python train.py --arch="squeezenet" --model="image embedding model" --dataset="dead-leaves pictures: piles of overlapping shapes" --train_examples=36250 --image_size=32 --crop_scale_min=0.8 --horizontal_flip=true --translate=0.06 --cutout=0.25 --targets=["palette"] --num_classes=7 --embedding_dim=128 --norm="batchnorm" --activation="leaky_relu" --padding_mode="replicate" --depths=[2, 5, 5] --kernel_size=3 --stem="single" --widths=[128, 256, 512] --am_softmax_margin=0.1 --am_softmax_scale=16 --init="trunc_normal_002" --optimizer="adamw" --lr=0.002 --beta1=0.9 --beta2=0.98 --eps=1e-08 --grad_clip=1.0 --steps=40000 --batch_size=64 --epochs=70.6 --lr_schedule="step" --warmup_steps=1200 --weight_decay=0.04
Rows from block 2 of a small image embedding model, named by matrix and row number. Rows with one number belong to one channel. Each number is 200 + 40 x the weight over its row's rms, rounded and kept within 0 to 999. All counts start at 0.
After each channel's rows are labels from the 100 images, of 14976, where the channel reaches its highest value: "top examples" is what is common among them; "patch colour" is the nearest of a few named colours to the mean colour under the peak. Only what is clearly more common there than usual is listed. The data: dead-leaves pictures: piles of overlapping shapes. In brackets: how many of the 100, against the usual share in percent.
# sq0: squeeze pointwise conv (model.blocks.2.sq.0.weight, 64x128x1x1), inputs 0-127
# e10: expand pointwise conv (model.blocks.2.e1.0.weight, 128x64x1x1, transposed), outputs 0-127
# e30: expand 3x3 conv (model.blocks.2.e3.0.weight, 128x64x3x3, transposed, each kernel summed), outputs 0-127

sq0.55,179,284,220,155,223,214,297,262,222,211,241,212,207,218,238,176,177,325,219,178,282,250,230,238,199,214,197,253,210,247,245,197,212,239,219,307,239,268,250,191,220,179,207,232,271,188,189,193,207,149,168,258,180,179,155,203,215,173,239,210,202,260,271,182,253,210,169,197,177,214,282,162,217,194,203,253,232,274,209,212,202,248,260,217,167,173,218,238,193,223,201,215,245,209,284,288,189,176,206,186,265,234,227,217,173,219,202,192,270,209,138,165,199,204,197,221,214,178,215,197,203,224,280,195,267,262,224,259
e10.55,207,163,190,131,166,165,206,222,215,282,296,247,201,204,179,267,231,231,229,163,256,192,182,264,157,175,183,188,192,233,221,244,217,150,198,238,199,185,241,256,256,206,245,187,168,209,181,243,167,216,228,238,231,188,146,210,195,260,178,303,271,184,222,240,202,227,172,230,243,201,172,187,231,160,212,213,235,277,187,231,223,194,215,178,244,334,198,179,171,196,260,214,296,217,230,244,212,242,192,197,210,179,234,257,227,239,200,239,197,294,327,208,179,243,210,256,204,188,206,240,199,199,213,200,192,280,223,166
e30.55,147,175,165,199,162,213,180,216,180,127,205,206,183,202,168,126,155,203,184,134,154,197,125,209,217,190,158,207,161,166,198,200,202,210,161,150,148,193,178,174,215,127,203,113,182,132,172,160,165,153,152,148,206,109,169,207,259,156,209,150,149,220,140,198,220,197,176,191,219,168,247,196,208,131,208,144,203,163,176,179,140,211,182,165,142,126,202,211,203,213,195,160,174,138,199,152,153,157,144,138,148,165,151,156,127,240,166,152,189,206,115,156,159,154,149,185,165,147,150,210,210,210,141,149,206,143,209,131
top examples: vivid (100 vs 14.3)
patch colour: purple (50 vs 2.9)

sq0.7,195,239,221,186,198,147,228,200,248,256,203,250,163,186,279,191,198,249,224,166,205,216,181,291,183,218,193,225,257,197,229,219,192,270,210,251,202,235,215,194,317,183,212,224,196,185,194,191,251,160,205,174,209,212,188,152,204,189,276,168,146,200,233,182,238,199,175,185,177,209,294,177,161,197,197,249,208,268,202,144,140,240,246,203,174,186,213,221,194,177,200,144,251,149,299,325,191,181,193,215,295,191,196,179,189,219,140,223,245,141,163,164,210,188,192,223,195,194,228,193,147,228,286,186,273,266,228,290
e10.7,211,157,174,133,180,167,185,206,252,209,248,249,185,197,177,269,230,160,181,194,249,179,208,202,184,234,178,199,183,164,244,254,187,177,186,247,180,222,259,271,215,164,265,232,201,177,221,213,149,185,191,209,224,225,162,158,195,244,178,238,298,161,254,253,185,270,168,210,218,182,139,179,225,146,173,250,231,214,178,191,249,181,128,155,259,251,182,173,139,179,251,167,312,254,196,255,171,176,189,182,239,172,222,267,256,264,185,266,183,242,263,159,174,256,153,190,151,179,165,185,180,186,166,184,198,303,271,194
e30.7,122,209,140,207,206,245,177,187,142,135,210,183,213,200,167,110,170,210,214,117,189,215,187,175,222,186,126,199,122,193,197,210,236,238,184,131,147,231,162,203,218,132,221,131,239,164,176,119,179,207,209,202,214,146,209,208,221,164,191,194,144,179,129,220,181,211,198,231,220,124,235,234,192,151,223,179,204,145,131,214,192,210,193,201,132,177,227,219,188,196,138,202,204,194,204,165,196,191,120,168,119,167,133,176,147,235,159,127,165,222,158,209,134,147,189,238,199,118,159,203,226,192,115,125,200,131,224,161
top examples: vivid (100 vs 14.3)
patch colour: purple (56 vs 2.9)

sq0.35,195,96,205,197,220,209,98,141,152,162,151,157,290,264,219,200,207,114,200,251,130,250,236,221,241,195,211,106,178,173,152,193,178,239,219,117,207,122,239,220,210,224,229,247,244,194,207,219,186,228,195,93,178,198,199,208,213,204,221,167,160,161,80,236,242,170,181,183,185,210,236,171,257,194,166,230,186,205,186,242,241,204,195,221,210,251,204,186,206,264,187,233,223,248,152,265,154,188,175,218,222,263,165,214,182,273,236,244,245,244,167,178,230,222,153,213,192,175,200,167,236,183,231,158,229,198,201,237
e10.35,255,151,255,222,233,178,248,243,270,168,187,201,185,205,190,188,197,156,187,332,186,205,226,158,269,295,202,290,206,160,163,201,206,318,186,198,188,296,195,189,238,217,150,281,314,237,267,254,183,244,189,176,164,312,210,196,179,207,192,149,199,157,266,174,186,247,137,206,201,183,180,182,159,166,192,266,247,188,168,194,269,207,197,183,203,162,183,186,172,192,186,200,183,270,233,201,201,162,214,194,275,190,185,194,257,143,192,202,181,191,176,198,198,204,199,189,189,206,204,231,186,184,205,185,200,176,255,211
e30.35,196,190,145,221,167,248,241,147,118,244,226,145,195,226,88,152,235,122,248,132,175,198,173,135,185,178,182,236,120,213,215,225,211,196,162,211,191,175,143,197,127,187,172,238,209,166,206,120,166,160,193,180,199,220,245,226,159,144,207,185,153,186,177,268,121,274,193,201,189,134,207,253,143,137,193,175,166,174,123,281,166,232,235,185,132,194,186,210,145,160,114,200,176,187,182,258,181,168,180,175,200,245,160,155,174,211,231,203,156,245,209,156,217,213,184,200,193,144,213,113,191,185,201,174,207,176,180,216
top examples: vivid (62 vs 14.3); earthy (38 vs 14.4)
patch colour: yellow (28 vs 1.1); green (26 vs 6.7)

sq0.33,232,210,191,358,210,188,210,196,220,224,208,228,178,191,207,212,216,207,199,189,202,216,189,209,275,199,305,222,220,246,219,205,275,205,190,227,191,205,192,298,234,214,197,213,231,229,218,298,226,266,346,210,244,345,363,203,197,219,211,255,229,223,212,288,246,242,196,209,205,206,210,211,183,201,224,219,219,217,238,187,188,223,196,235,197,177,225,244,190,174,166,187,187,198,154,216,226,212,214,197,214,175,231,234,213,151,205,212,218,195,184,191,219,207,230,230,203,197,258,221,203,191,178,215,218,204,267,214
e10.33,110,182,166,235,282,188,134,135,206,203,220,237,203,279,195,224,115,173,186,174,194,279,110,211,257,177,200,145,298,200,117,254,145,269,203,245,203,179,196,221,178,152,151,172,167,174,191,171,261,140,188,145,136,188,165,169,197,199,209,187,206,183,199,133,201,210,155,196,167,198,154,195,133,161,243,207,174,198,203,133,212,283,205,164,258,202,197,181,123,198,209,240,203,208,171,260,184,200,143,203,195,194,219,229,206,178,199,260,199,201,210,169,197,258,147,266,164,274,255,175,192,203,184,200,170,205,213,263
e30.33,194,200,222,233,220,226,249,125,185,216,247,115,237,235,154,219,242,116,120,201,225,211,206,163,113,153,198,111,184,220,132,228,212,145,192,194,182,123,160,218,148,226,226,203,183,213,230,211,211,204,213,211,222,211,113,239,144,189,103,209,192,175,184,137,143,261,204,142,139,171,166,240,134,192,174,169,212,166,179,124,191,226,226,208,188,207,179,182,112,167,196,221,187,203,96,218,212,220,189,186,226,250,201,204,193,139,238,196,191,239,169,219,214,190,223,174,214,172,225,128,114,111,223,205,218,166,171,217
top examples: vivid (95 vs 14.3)
patch colour: cyan (47 vs 4.1); blue (37 vs 6.7)

sq0.48,165,129,229,168,202,217,106,189,181,193,163,190,293,247,235,205,220,134,210,226,139,260,256,236,242,207,225,137,204,141,157,222,146,256,217,105,243,149,260,227,225,230,248,232,229,191,222,237,214,201,175,117,179,176,169,211,203,215,234,159,149,128,124,253,193,164,199,211,202,187,215,165,279,215,163,194,168,193,182,237,244,205,198,199,200,232,172,194,209,314,201,224,199,266,137,236,158,193,174,220,212,287,157,216,197,298,247,254,216,244,210,186,249,186,160,185,188,185,172,166,256,174,200,202,210,215,170,214
e10.48,242,186,242,202,192,171,243,225,271,165,199,213,182,177,172,192,203,153,189,337,188,184,224,178,223,298,194,288,185,150,180,214,185,234,184,210,181,289,208,199,239,197,184,286,337,209,280,260,153,226,174,170,181,331,188,187,182,217,175,163,204,155,266,198,179,256,136,196,185,183,170,180,178,168,170,274,264,186,156,202,262,183,194,163,214,158,180,176,169,180,195,176,181,269,236,212,193,161,212,189,276,179,178,208,259,159,184,212,178,196,178,183,185,214,188,171,185,180,180,240,178,180,197,182,186,185,265,178
e30.48,193,222,152,219,187,253,225,142,114,266,221,150,229,220,118,160,234,107,259,112,193,232,157,149,213,231,186,247,137,213,216,216,213,190,186,200,186,187,130,218,146,196,196,250,194,145,195,144,176,155,213,201,204,204,240,237,178,141,234,178,149,184,194,268,126,217,230,200,226,134,193,256,127,152,196,201,209,173,139,290,182,230,230,199,151,220,155,220,154,161,116,196,148,183,178,265,200,140,196,174,201,249,154,137,182,236,257,221,169,222,228,175,215,219,189,189,214,125,245,123,217,211,203,207,241,187,202,216
top examples: vivid (99 vs 14.3)
patch colour: green (96 vs 6.7)

sq0.28,213,234,232,193,214,176,217,194,238,261,211,241,201,221,266,208,211,236,235,191,205,239,201,256,202,228,196,235,248,200,231,229,201,252,230,253,235,224,220,209,258,195,213,239,210,196,206,201,243,170,215,180,211,216,198,185,224,204,255,182,174,202,231,192,238,218,195,231,204,217,329,197,178,206,204,243,219,291,205,177,166,264,268,207,180,187,220,210,197,198,208,175,285,165,299,343,193,195,197,207,301,203,212,208,197,217,163,241,288,170,163,178,200,213,198,210,211,222,231,196,167,231,307,196,296,294,224,311
e10.28,203,188,184,136,189,174,155,194,249,211,263,285,177,209,186,286,204,158,181,184,240,194,181,206,183,205,199,198,206,180,233,257,153,187,175,268,170,212,263,291,208,152,253,203,196,161,207,206,182,169,188,211,212,206,177,158,185,235,197,252,311,175,240,240,174,234,181,240,220,173,162,196,212,178,191,248,207,215,189,192,251,199,131,173,253,253,174,190,166,164,262,192,323,252,194,254,177,176,147,169,238,193,233,299,244,246,166,267,175,256,257,158,195,254,149,203,169,190,189,181,172,173,165,175,171,320,228,191
e30.28,121,203,132,211,212,239,177,206,155,141,215,208,213,211,171,115,178,212,228,137,182,216,200,164,243,193,133,224,147,182,208,215,234,255,202,126,136,242,157,201,205,125,220,147,250,167,181,137,172,197,202,201,217,155,225,214,233,145,198,189,153,199,128,241,197,204,203,241,207,125,243,223,206,174,242,185,211,132,144,239,182,216,189,201,154,190,245,240,208,206,145,189,200,196,215,168,190,207,118,177,110,167,126,189,159,254,144,125,166,217,151,200,148,138,195,253,195,151,156,208,242,214,122,122,208,131,243,167
top examples: vivid (100 vs 14.3)
patch colour: purple (55 vs 2.9)

sq0.38,167,182,300,170,323,198,171,242,170,147,145,175,204,185,145,203,194,172,329,213,237,167,227,148,183,329,168,177,161,190,168,183,215,143,303,164,151,166,201,173,161,206,274,266,185,219,198,171,139,199,176,262,196,170,163,216,312,208,138,211,205,211,170,182,210,205,160,202,164,225,144,169,215,164,223,214,231,170,232,204,194,178,150,184,195,173,217,191,207,242,195,196,197,213,178,154,232,162,223,192,126,231,204,221,159,219,224,185,139,211,192,159,195,229,233,229,207,168,221,221,195,213,109,184,183,166,189,151
e10.38,213,176,181,188,172,200,185,176,213,234,254,203,295,174,205,221,169,159,151,221,179,181,216,207,174,195,209,182,183,186,186,235,181,174,301,203,298,203,185,213,158,176,202,221,205,181,191,181,192,183,208,213,166,191,205,199,312,292,217,204,198,178,227,202,298,196,191,168,187,296,177,206,176,204,171,211,157,194,203,196,209,178,202,188,232,195,299,219,189,293,256,181,184,205,148,230,218,180,177,291,201,211,178,212,233,162,293,235,300,185,182,204,215,232,205,189,165,178,175,155,295,295,202,299,275,204,188,139
e30.38,213,118,236,166,114,142,184,208,209,208,152,211,131,148,196,222,210,204,198,208,135,120,162,187,206,210,223,204,202,151,230,151,138,199,122,212,216,201,204,141,188,237,102,174,206,155,214,206,159,168,161,147,152,180,205,156,241,204,227,195,209,225,221,200,230,188,111,208,238,212,233,128,222,126,221,161,150,226,220,192,130,170,132,140,198,110,210,218,220,223,232,128,154,157,202,229,149,162,227,134,229,193,226,136,126,208,222,240,179,184,169,119,200,227,123,204,131,198,188,227,213,225,224,202,137,212,221,199
top examples: grey (100 vs 14.4)
patch colour: grey (61 vs 19.3)

sq0.39,145,156,258,115,224,198,164,185,147,160,142,149,229,194,232,174,178,156,242,190,179,233,220,227,171,245,181,159,158,126,130,175,150,230,233,143,208,159,229,160,216,206,271,233,151,170,177,170,166,160,124,181,158,125,118,195,230,174,224,122,129,127,157,175,179,186,128,204,136,210,174,118,225,181,211,191,198,153,214,224,221,121,159,199,174,174,210,162,213,242,175,202,188,224,106,155,218,123,212,167,176,237,160,203,125,239,213,208,188,217,175,131,193,177,216,215,193,125,210,214,227,201,163,202,186,178,171,174
e10.39,233,162,187,212,167,145,197,210,211,197,268,201,231,147,166,240,196,126,143,241,146,149,224,184,198,219,175,240,152,134,185,234,179,191,235,198,233,258,147,244,223,176,171,241,229,187,251,233,145,202,184,198,191,205,182,178,235,311,159,171,195,125,255,180,231,260,137,133,156,234,129,163,181,148,142,215,223,171,151,192,211,157,181,140,225,195,235,167,149,232,274,135,205,214,186,221,193,141,195,237,232,164,108,224,238,147,237,244,229,182,215,176,176,222,177,138,125,145,130,192,231,233,186,233,232,208,259,159
e30.39,226,171,230,148,152,160,200,202,174,229,148,251,178,136,176,218,220,182,235,193,167,186,157,155,241,214,208,265,148,175,253,146,164,237,136,202,204,229,167,192,135,241,84,205,235,175,208,168,166,153,204,179,147,177,256,151,247,152,264,204,190,249,237,255,202,172,190,250,225,187,247,126,226,155,252,173,142,237,204,270,154,163,154,188,164,158,220,240,264,212,181,154,140,164,206,232,197,163,217,168,223,213,218,127,180,254,206,262,165,172,179,134,189,247,151,244,185,176,222,195,253,292,233,210,133,201,248,183
top examples: grey (100 vs 14.4)
patch colour: grey (69 vs 19.3)

sq0.45,140,220,213,107,229,172,226,206,200,204,205,203,134,170,209,170,174,239,207,172,223,205,192,206,106,205,110,218,208,200,208,186,165,218,231,233,209,216,200,110,211,159,180,215,241,159,172,115,207,122,128,209,151,125,109,182,220,166,206,177,211,221,221,103,237,225,115,197,127,229,226,128,174,140,209,248,238,212,224,180,174,191,190,185,185,180,234,205,210,174,145,183,221,162,278,212,203,115,203,105,219,157,213,193,115,149,166,162,214,171,146,134,192,191,215,239,201,164,225,210,164,224,217,167,210,206,249,164
e10.45,210,147,132,177,158,83,214,188,216,240,281,254,210,167,121,251,230,187,174,234,218,168,233,200,118,166,125,216,182,172,216,243,247,111,214,219,210,139,231,234,191,219,249,189,202,212,139,158,179,206,203,200,199,191,185,241,203,238,150,211,252,113,189,244,215,206,139,193,243,212,117,134,208,163,217,215,162,234,140,208,219,164,208,134,242,208,212,110,130,219,255,220,253,224,163,254,231,187,189,225,211,130,231,264,203,195,217,250,210,217,216,225,135,257,237,198,177,173,207,176,213,212,241,210,234,265,198,168
e30.45,201,113,243,129,147,160,171,229,234,181,124,216,155,125,232,207,196,227,192,212,123,120,179,191,216,205,222,217,211,127,214,151,145,208,138,195,207,218,229,125,216,222,144,177,218,178,209,209,138,207,149,145,138,189,199,125,258,208,211,228,217,227,213,204,245,153,101,215,224,238,254,149,234,125,223,148,143,220,210,176,160,133,150,146,200,136,219,211,215,219,240,124,199,157,210,190,149,156,211,147,224,180,223,137,148,233,209,216,163,171,183,168,160,220,165,213,130,181,216,216,224,220,204,198,119,200,226,168
top examples: grey (100 vs 14.4)
patch colour: grey (91 vs 19.3)

sq0.4,158,188,274,171,309,197,187,233,174,152,160,174,193,188,141,211,213,182,300,214,243,162,215,142,171,313,167,183,159,203,169,190,223,131,280,172,150,172,187,167,158,214,278,257,186,232,216,159,134,200,178,258,193,177,167,202,297,216,127,231,212,225,182,169,228,231,161,192,144,234,144,156,200,157,224,237,242,150,232,198,194,164,141,200,188,176,224,186,194,217,182,201,200,201,156,146,239,159,228,180,115,216,198,240,153,208,213,173,135,200,182,140,181,216,236,250,209,162,236,231,192,229,117,172,173,164,213,148
e10.4,206,192,180,196,186,197,178,174,200,222,238,199,315,192,198,213,173,171,167,214,186,193,217,209,182,195,203,185,190,188,191,220,181,184,313,198,311,197,186,207,170,177,205,210,201,179,194,177,194,181,206,212,176,194,196,196,304,257,207,206,196,185,213,205,316,192,195,184,189,313,184,198,185,196,183,200,166,189,197,198,198,192,197,192,222,196,315,208,199,297,235,184,192,198,157,218,210,184,182,298,193,201,191,209,219,173,298,221,311,188,189,196,207,219,201,197,177,191,185,165,313,316,199,314,271,206,191,161
e30.4,220,124,243,167,118,139,186,210,212,209,152,210,130,149,198,227,214,207,194,209,134,116,164,186,203,213,226,199,203,147,230,150,139,194,125,217,220,194,204,143,191,241,107,174,200,160,215,208,158,165,165,150,150,180,200,159,236,205,221,197,208,221,227,193,234,175,116,204,241,212,231,122,222,130,214,165,151,231,227,186,141,170,133,146,201,112,207,212,221,225,243,122,152,164,202,232,152,156,233,130,234,197,233,131,125,198,219,246,178,179,157,118,201,230,125,197,140,198,197,228,211,223,227,204,141,211,212,208
top examples: grey (100 vs 14.4)
patch colour: grey (65 vs 19.3)

sq0.44,163,225,218,157,228,133,222,213,223,237,192,240,144,132,219,155,155,245,224,145,219,189,172,220,141,226,148,202,231,208,223,189,184,228,237,246,182,224,179,146,230,135,182,212,217,161,151,154,238,118,164,192,191,165,158,149,229,163,215,182,205,233,223,135,205,195,140,219,152,226,224,157,114,168,212,227,237,236,209,135,116,223,219,206,154,176,222,200,209,149,188,105,207,120,307,237,207,146,208,139,261,131,237,160,141,202,140,186,205,140,155,158,210,169,208,224,211,163,226,198,128,232,242,162,226,260,220,199
e10.44,211,151,129,165,173,124,173,134,209,202,250,261,188,142,139,240,224,139,124,214,227,154,193,176,146,185,141,192,171,143,224,233,195,155,187,237,185,179,256,241,153,154,262,223,187,157,165,136,167,168,200,187,209,199,185,196,182,238,155,240,258,104,206,244,187,216,167,234,235,185,114,148,208,173,150,208,139,174,160,181,221,149,130,139,222,200,195,141,167,195,243,174,240,225,127,241,192,128,181,204,210,142,248,258,213,217,194,245,185,217,202,182,149,241,175,167,131,160,153,128,195,187,193,188,203,260,203,167
e30.44,195,118,247,153,156,143,177,223,231,184,167,225,163,126,223,191,195,210,205,217,147,139,178,181,232,197,217,222,218,121,212,159,132,217,155,187,207,228,222,120,208,204,122,196,219,187,215,209,147,199,146,146,146,194,205,147,270,199,219,222,217,238,205,225,238,176,91,225,224,238,275,148,224,156,243,138,139,225,228,184,156,161,143,138,196,135,244,235,229,209,237,127,190,161,198,191,150,151,197,139,229,185,224,127,141,249,239,207,166,196,173,161,160,207,178,215,120,182,231,206,235,222,196,180,112,173,239,189
top examples: grey (100 vs 14.4)
patch colour: grey (74 vs 19.3)

sq0.37,273,184,254,309,236,138,188,248,180,199,168,188,211,165,161,223,220,180,258,166,232,155,175,164,262,239,264,182,198,228,175,217,264,160,233,168,110,179,164,273,181,183,246,234,223,225,193,268,192,241,302,232,296,291,303,159,236,233,171,254,239,231,182,269,215,213,234,190,220,223,150,237,163,215,227,218,237,223,233,159,144,224,206,265,181,205,224,188,210,178,236,135,165,159,122,204,221,234,217,211,210,187,218,202,223,234,170,225,170,153,198,221,168,221,227,217,187,224,238,215,154,226,160,162,228,229,221,214
e10.37,136,167,141,227,226,176,131,87,182,181,221,195,231,235,184,213,136,138,118,188,153,228,183,179,236,154,193,129,216,174,162,229,161,222,228,210,232,158,167,202,124,129,181,178,166,142,149,131,226,121,163,154,155,169,142,181,228,242,197,180,169,154,186,180,229,173,177,198,153,229,161,181,152,160,202,173,137,150,188,134,183,227,166,179,229,161,231,191,165,239,218,207,177,183,93,230,184,154,138,244,171,182,206,200,186,160,231,229,228,140,166,180,192,225,136,223,138,221,204,102,231,229,177,230,231,183,173,206
e30.37,189,93,262,165,178,141,239,190,177,208,197,179,170,181,134,198,222,152,170,176,128,154,198,104,185,130,216,171,188,159,230,144,140,178,165,204,205,163,136,142,133,228,142,224,202,186,218,211,123,222,158,151,145,204,188,197,232,149,168,187,168,217,221,183,229,232,138,203,172,196,250,161,188,215,215,102,131,215,210,155,144,153,177,147,177,167,240,236,187,194,236,129,157,185,148,215,149,173,214,136,225,232,215,149,138,181,224,227,132,180,113,167,176,218,187,190,131,181,206,183,198,194,216,156,165,147,209,240
top examples: vivid (55 vs 14.3)
patch colour: blue (85 vs 6.7)

sq0.9,214,228,231,202,208,162,228,198,247,259,198,244,184,200,290,194,198,238,237,172,212,233,198,283,202,223,201,221,252,186,228,220,194,275,225,250,221,216,220,206,297,192,218,236,201,187,195,201,253,167,218,174,224,220,202,169,215,192,275,171,164,211,223,186,233,214,192,197,200,213,310,195,175,202,202,238,211,272,205,160,151,248,262,217,173,186,215,206,194,196,202,165,278,157,304,330,192,193,200,212,300,201,205,201,202,218,156,237,265,155,166,180,205,200,196,220,219,213,232,191,156,229,295,173,279,290,228,298
e10.9,197,176,170,132,187,169,172,195,256,208,255,262,182,210,182,281,208,160,176,182,256,196,201,205,180,211,186,194,204,178,240,256,166,182,182,253,175,217,262,281,216,152,260,212,192,168,215,212,171,174,185,214,212,215,165,159,189,241,189,264,307,164,254,255,182,248,174,233,215,181,139,186,214,156,183,252,212,211,176,191,258,198,127,164,255,267,181,182,149,177,258,186,318,258,197,246,179,174,169,186,245,183,230,283,255,252,181,261,178,257,257,157,183,249,154,201,159,189,178,181,182,182,175,180,190,313,244,194
e30.9,118,198,142,211,208,243,174,194,156,131,214,193,208,207,168,120,174,208,218,131,183,216,197,171,232,196,138,211,136,184,202,213,229,246,193,128,139,237,154,200,212,121,221,136,245,159,177,132,173,202,205,198,216,148,211,211,232,162,193,197,160,186,130,229,187,207,200,235,221,122,243,226,195,162,235,182,208,132,141,225,191,213,188,200,145,184,241,231,194,201,144,194,196,197,208,162,189,199,112,178,108,163,121,193,159,247,142,126,166,219,155,204,139,139,192,245,194,141,152,205,233,203,111,120,204,136,234,165
top examples: vivid (100 vs 14.3)
patch colour: purple (51 vs 2.9)